Weights of a small contrastive audio-text model.
Training: adamw at rate 0.0019, 8400 steps.
Rows from block 6 of the audio encoder of a small contrastive audio-text model, named by matrix and row number. Rows with one number belong to one neuron. Each number is 128 + 24 x the weight over its row's rms, rounded and kept within 0 to 255. All counts start at 0.
After each neuron's rows are labels from the 100 clips, of 14848, where the neuron reaches its highest value: "top examples" is what is common among them. Only what is clearly more common there than usual is listed. The data: phrases spoken by 400 fixed synthetic voices.
# fc1: MLP up (encoder.blocks.6.mlp.fc1.weight, 384x192), inputs 96-191
# fc2: MLP down (encoder.blocks.6.mlp.fc2.weight, 192x384, transposed), outputs 96-191

fc1.6 [122 138 128  90 140 208 136 129 142 120 130 130 129  65 125 112 151 164 151  85  83 162 146 124 169  93  66 122 156 106 173 158 122 105 148 124 125  87 156 152 145 132 100 125 134 137 176 133 125 107 168 151 156 123 122  99 129 135 153  99 175 150 139 143  94 151 102 117 110 149 123  81 105 148 203  95 157 125 120 128 134 158  95 137 119 156  92 115  96 108 144 138 120 147 154 131]
fc2.6 [128 136 127 134 135 151 183 107 121 142 105 118 134 144  90 105 159  80 148 132 105 182 127 133 102  79 155 128 166 133 130 109 152 130 142 101 150 188 144 155 155  93 151 118 139 119 142  89 136  94 131 156 122 162 138  88 120 108 109  91 148  62 137 127 129 103 108 148 170 128 139 122 115 127 157 127 115 132 109 102 159  97  89 151 134 160  95 141 122 121 136 181 128 118 115 126]
top examples: /z/; /ɔ/; text has "pause"

fc1.170 [130 137 131 136 154 131 171 124 125 107 110 121 139  90 101 127 137 132 140  80  87 108 108 126 121 143 133 125 130 159 136 117 127 134 108 173  73 129 116 126 143  96 147 102 126 141  88 125 138 123 127 131  82 117 124 125 151 147  99 152 151 127 107 139  72 124 120 121  78 144 121 130 132 142  80 146 132 130 133  99 153  82 109 129 155 186 142 158 134 128 147 128 135 173 106 124]
fc2.170 [149 127 111 144 126 136  90 121 150 128 118  95 108 143  99  83 170 143 138 110 169 106 139 113  90 121 141 160 100 123 127 133 118 180 149 150 103 123 135 100 153 160 109 160 119 181 174 136 166 148 134 147 135 129 147 128  84 123 152 125 142 154 123 131 111 121 145 103 162 127 118 141 103 110 137 117 132 119 144 159 174 126 104 114 166 106 126 173 122 138 122  72  74 106 131 137]
top examples: /z/; /oʊ/; /u/; /j/

fc1.373 [111 102 119 119 152 106 114 116  89 118 150 130 119  95 127 121 152 187 154 136 104 110 139 110 120 120 147 115  91 112 141 117 139 123 104 104  94 116 112 128 105 113 122  71 112 143 116 154 132 137 163 117 126 153 125 124  93 123 132 113 107 132 160 134 128 126 144 102 146 140 125 104 117 129 180 114  99 125 186  97  69 139 107 140 156 134  87  93 112 144 155 129 144 115 132  73]
fc2.373 [ 86 151 135 143 137 134 118 125 154 143 149 126 145 155 139 132 149 162 166 115 145 106 178 121 127 152 100 135 143 171 116 188 125 141  95 143 115  96 157  80 115 145 160 125 142 160 142  93 153 147  67 156 125 120 121 104 132 112 169 110 136 115  99 134 172  93 131 125 173 126 151 106  95 138 118 104 143 149 156 135 158 152 119 138 130 173 146 142 136 120  95 128  74 117 152 161]
top examples: /aʊ/; /h/; text has "house"; slow speaker

fc1.244 [111 131 108 119 124 151 121 156 100 105 110 178 155 134 110 130 167  92 128 122  90 127 172 139 157 154 163  97 119  95 141 148 140 135 141 145 167  82 112 142  70 137 200 128 114 139 164 111 146  92  90  79 128 130 122 107 108 143  97 140 160 137 147 125 118 170 120 102 113 108 109 127 117 126 148 148 138 157 114 130 164 125 136  95 132 126  94  95 121 103 138 122 112 134 141 124]
fc2.244 [126 151 101 137 108 144 157 127 145 160 119 120 133 138 138 131  82 106 142 107 121 150 146 114 131 114 134 114 117 139 128 119 133 143 124 118 138 138 126 113 138 147 163 137  99 108 100 153 149 139 118 128 134  70 140 142 134 111 148 116 153 147 150 160 130 149  82 148 134  77 102 150 126 110 150 130 100 133  56 145 133 145 146 174 137 119 136 110 135 114 142 108 122 139 131 147]
top examples: white noise

fc1.368 [ 61 118 150 142 125 144  99 117 185 156 150 144  99 148 123 138 145 130 139  91 117 124 105 140 112 153  61 101 137  91  87 112 143 102 133 145 142 109 162 135 130 130  89  91 118 107 105 131 111 140 151 138 138 106 151 128 116 141 122 124  83  96 125 129 147 145 107 114  95 110  75 131 108  96 164 153 146 109 163 116  90 185 131 138 131 115 142 148 142 112 118 180 108 133 119 141]
fc2.368 [167  93 106 135 143 129 100 121 138 136 107 164  99 148 139 153 123  94 177 124 101 111 114 124 114 127 167 132 135 123 134 147 168  82 105  94 142 148 112 177 156 109 117 149  89 137 137 133 159 105 116 106  76 132 108 100 135 123 152 106 141 136 145 106 152 135 133  94 118 136 156 118 142 141 142 161 148  99 119 157  94 126 103 113 100 133  82 141 150 115  97 163 177 155 148 128]
top examples: /oʊ/; /h/; slow speaker; text has "hello"

fc1.185 [136 130 137 130 149 179 113 134 135 133 140 144 145 138 112 108 122 121 128  73 127 127 140 141 149 123 118  87 137 122 166 121 119 103 130 159 133 150 152 123  81 142 132 132 114 121 169 216  97 142 107 123 125 121 108 123 110 114 125 138 152 131 109  92  94 138 147 110 110 147 137  71 114 107 164 133 143 157 145 134 148 151 120 102 116 134 108 132 108 140 145 140 110 120 123 133]
fc2.185 [145 123 157 123 147 151 151 107 152 143 128 107 129 135 129 167 142 136 142 139 122 133 124 153 133  96 130 135 126 136 141 129 143 148 146  98 135 162 113 146 160 123 141 129 125 122 139 130 108 108 135 144 113 151 175 121 159 122 139 145 163 108 125 125  91  95  58 134 104 123 133 111 129 139 168 141  14 111  73 110 138 115 124 146 134 126 114 150 121 125 154 143 128 159 139 169]
top examples: pink noise; white noise

fc1.137 [ 93  96 114 137 145  92 128 131  90 131 140 130 105 122 123 142 152 154 148 149 113 114 157 127 158 134 183 118 122 148 135 119 139 126 129 113 126 138 125 130 108 106  99  76  99 157 124 146 136 141 133 108 122 125 113  95 115 111 162 103  94 120 130 137 127 102 101  90 121 133 109 111 119 104 150 131  84 109 164 135  57 111 128 129 124 131  87  89 105 123 124 136 134 133 137  86]
fc2.137 [ 86 189 130 160 137 148 114 120 163 152 182 154 147 145 137 117 155 150 156 116 139 118 173 132 134 164 101 134 131 191 124 154 122 142 105 136 134 133 177 104 144 138 152 134 131 142 155 109 142 160  83 178 138 143 104 142 129 136 140 117 114 120 139 127 179 131 137 102 158 132 176 115 114 127  97 123 142 190 147 145 147 137 107 168 135 202 161 130 136 118 104 125 107 131 163 148]
top examples: /aʊ/; reverberation; text has "house"

fc1.16 [127 153 150 119 133 110 150 127 159 129 138  99 138 137 152 134  89 144 149 143 151 102 149 140 113 116 100 154 105 130 107 125 113  97 113 157 132 138  73 129 143 147 145 122 108 132  76 142 146 120 122 154 113 125 112 114 156 169 106 168  97 126 111 151 147 140 132 180 146 108 139 106 121 121 117 136 155 142 140 118 143 131 123 140 110 131 140 161 125 108 145 121 124 166 105 144]
fc2.16 [ 83  90 128 124 145 136 120  95 119 135 129 113 141 133 149  99 108 134 110 100 112 133  92 133 123 128 122 132 145 155  73 108 139 119 133 166 136 133 107 119 128 127 115 141 139 120 149 131 141 115  96 108 122 184 166 122 116 120 139 127  71 136 139 119 168 135 120 117 129 127  86 134 109 149 124 145 113 118 151  86 138 103 137 137 104  89 113 126 105  94 139 145 126 118 115  94]
top examples: pink noise; rumble

fc1.159 [132 172 106 135 116 136 116 168 131 166 163 121  99  96 128 105 116 142 174 166 140 155 137 136 166 189 127 135 147 139 128 166 139 159 115 122 136 115  62 135 114  82 114 142 107 107 124 139 105 129 128 155 104 113  97 144 144 188 140 154 115 168 121 126 164 156  60 126 171 152 129 133 141 157 144 134 134 137 159 165 147 154 115 118 148 142 122 158  90 102 152 126 184  97 148 127]
fc2.159 [128 111 141 166 111 151 162 156 108 124 131 160 111 125 142 133 108 153  93 160  96 139 164 114 160 102 124 174 119 147 123  88 152 122 123 173 125 141 105 134 105  99 135 120 167 115 191 139 176 140 107 135 122 189 175 172 129 150 115 114 123 122 144 132 156 142 116 121 107 132 115  99 150 149 132 123 140 194 117 108 103 135 132 148 107 118  93 131 133  83 156 131 120 108 151 112]
top examples: pink noise; white noise

fc1.300 [105 158  73 119 122 142 143 162 150 169 163  91 109 103 133 107 100 157 155 157 135 119  92 146 150 162 141 115 113 142 131 160 133 114 109 122 154 136 124 139 113 138 120 120 104 119 147 166 113 130 141 180 119 103 115 124  69 129 155 160 146 128 111 144 194 125 111 101 136 114 159 133 153 145 155 152 135 112 130 162 152 143 130 103 122 149 131 136 113  90 133 107 135 114 162 116]
fc2.300 [120 115 146 158  99 137 159 138 129 120  86 117 103 105 135 119 117 152  94 125 122 163 116 106 141  83  97 164 125 134  91 114 193 129 123 143 131 149 109 118 131  92 142 145 144 104 139 135 176 145 111 108 127 148 169 142 131 122 113 122 117 132 127 148 138 125  79 136 121 153 113 101 117 157 123 107 110 169 112 109 130 134 133 120 106 119  96  95 121  71 157 107 139 104 107 136]
top examples: pink noise; white noise

fc1.287 [152 121 113 179 199 118 137 104 131 122 128 121 142 111  97 156 146 166 168 117 110 166 153 148  97 128 118 135  97 164 127 143 107 143 110 103 131 127 109 134 149 116 104 134 189 142 143 180 152 132 101 125 153 144 120  89 155 138 152 109 105 141 131 140 178 133 152 116 129 130 102  68 131 134 150  88 146 141 133 157 116  73 129 120 138 153 116 125  99  93 156 111 168 143 114 104]
fc2.287 [147 131 161 178 105 152 108 119 136 115 117 124  75  94 103  88 136 106 101 115 159 116 117  91  99 158 116 144  82 140 123 106 167 175 136 108 160 104 149 124 147  87  94 115 122 177 146 140 128 150  94 128 149  88 151 124 109 125 100 164 115 185 139 109 129 142 160 119 116 146 141 176 137  99 111 119 143  94 148 125 116 134 114 130 128 159 129  90 135 144 141 100 161 130 169 142]
top examples: /æ/; text has "cancel"; /θ/

fc1.53 [126 104 133 103 107 112 145 140 136 138 135  44 135 136 139 152 150 131 121 140 129 111 109 102  58 161 147 145 127 156 119 113 113 132 124 115 129 107 105  96 111 136 150 114 126 120  37 133 131 114 141 163 136 114 133 113 135 123 120 176 119 122 131 145 186 158 120 125 126 148 135 130 100 122  67 125 148  94 129 123 132 107 141 116 125 123 141 130 140 134 119 132 115  96 142 139]
fc2.53 [120 131 116 129 102 131 157 116  59 124 131 186 130 135 122 139 122 102 124 110 125 130 121 128 141 134 132 123 143 121 130 124 113 114 129 149 129 102 120 130 128 131 123 140 134 116 136 137 119 123 120 144 133 131 137 143 122 157 120 129  63 128 128 133 240 173 136 132 130 136 125 136 132 134 127 138 124 125 146  81 135 115 129 121 125 115 126 130 116 146 153 140 138 138 125 121]
top examples: white noise; thin (high-pass); pink noise

fc1.315 [131 109 142  96 121  99 147 123 139 138 139  42 154 146 129 124 150 140 127 134 144 126 104 105  81 166 130 130  89 149 108 116 136 141 122 130 162 102 109  81  77 154 133 118 132 128  42 130 126 121 121 143 125 119 140 138 126 148 116 170 119 141 140 149 160 107 131 121 107 127 118 113 144 128  86 118 144  93 117 122  97  74 122 114 157 117 125 167 131 127 111 130 124 111 131 113]
fc2.315 [108 115 105 108 128 133 170  94  55 110 118 184 135 125 122 137 112 112 130 105 136 128 117 127 139 136 132 135 147 139 111 107 122 117 123 154 139 104 122 128 129 128 128 139 129 106 149 145 140 110 121 116 135 118 141 134 128 170 148 124  92 132 143 132 226 163 129 130 125 135 136 129 123 128 124 118 105 110 126  74 141 108 149 126 114 121 122 116 125 134 153 145 144 135 108 129]
top examples: white noise; thin (high-pass)

fc1.219 [127 166 158 177 212 141 118 121 131 138 133 136 146  90 109 167 136 141 194 133 117 180 159 132 127 134 136 140 102 155 128  92 103 145  57 126 103 136  94 128 133 143 136 122 152 126 133 177 141 123 116 125 133 137 150 115 136 147 167 122 110 128 142 144 154 106 173 131 148 125 113  79 118 111 128  83 140 175 125 131 124  96 117 149 156 139  95 109 101  88 156 103 154 154 104  90]
fc2.219 [158 143 144 178 107 170 136  93 154 146 122 119  61  76 105  93 171 130 136 131 162 112 119  82  81 112 137 129  99 132 143 129 153 150 128  98 154 137 124 154 170 130  92 158 151 157 117 117 128 131 113 125 142  81 182 151 113 124  74 151 139 151 153 106 123 148 133 110 141 164 148 142 156 117 125 143 127 129 146 103 113 123 120 145 157 134 120 126 144 131 110 117 171 131 132 137]
top examples: /æ/; /l/; /ə/; /s/

fc1.52 [143 109 121 123 146 112 155 122 107 146 133 157 161  75 120  96 170 155 150 121  68 129 138 132 157 159 132 142 113 102 154 122 126 132 119 160 143 110  88 113 138 106 127 129 105 144 129 132 142 124 139 101 117 127 150 110 115 134 140 131 110 199 130 127 112 103  92 118 118 125 102 139 145 152 153  90 121 128 152 101  73 123 125 123 175 128 100 124 128 119 101 131 163 105 121  97]
fc2.52 [ 98 156 119 134 151 157  62 124 185 134 161 106 134 130 129 108 200 145 131 135 159 122 172 108  97 136 114 158 149 146 156 175 136 152 133 133 131 160 159  61 122 142 149 118 151 155 144  96 147 167  98 159 126 170 131 111 112 107 128 133 138 121 133 108 172 125 108 105 177 138 159 138  94 157 138 130 125 142 133 108 173 137 107 138 156 160 126 143 134 114  96 134  72 110 132 131]
top examples: /oʊ/; /ɔɪ/; clipping; text has "point"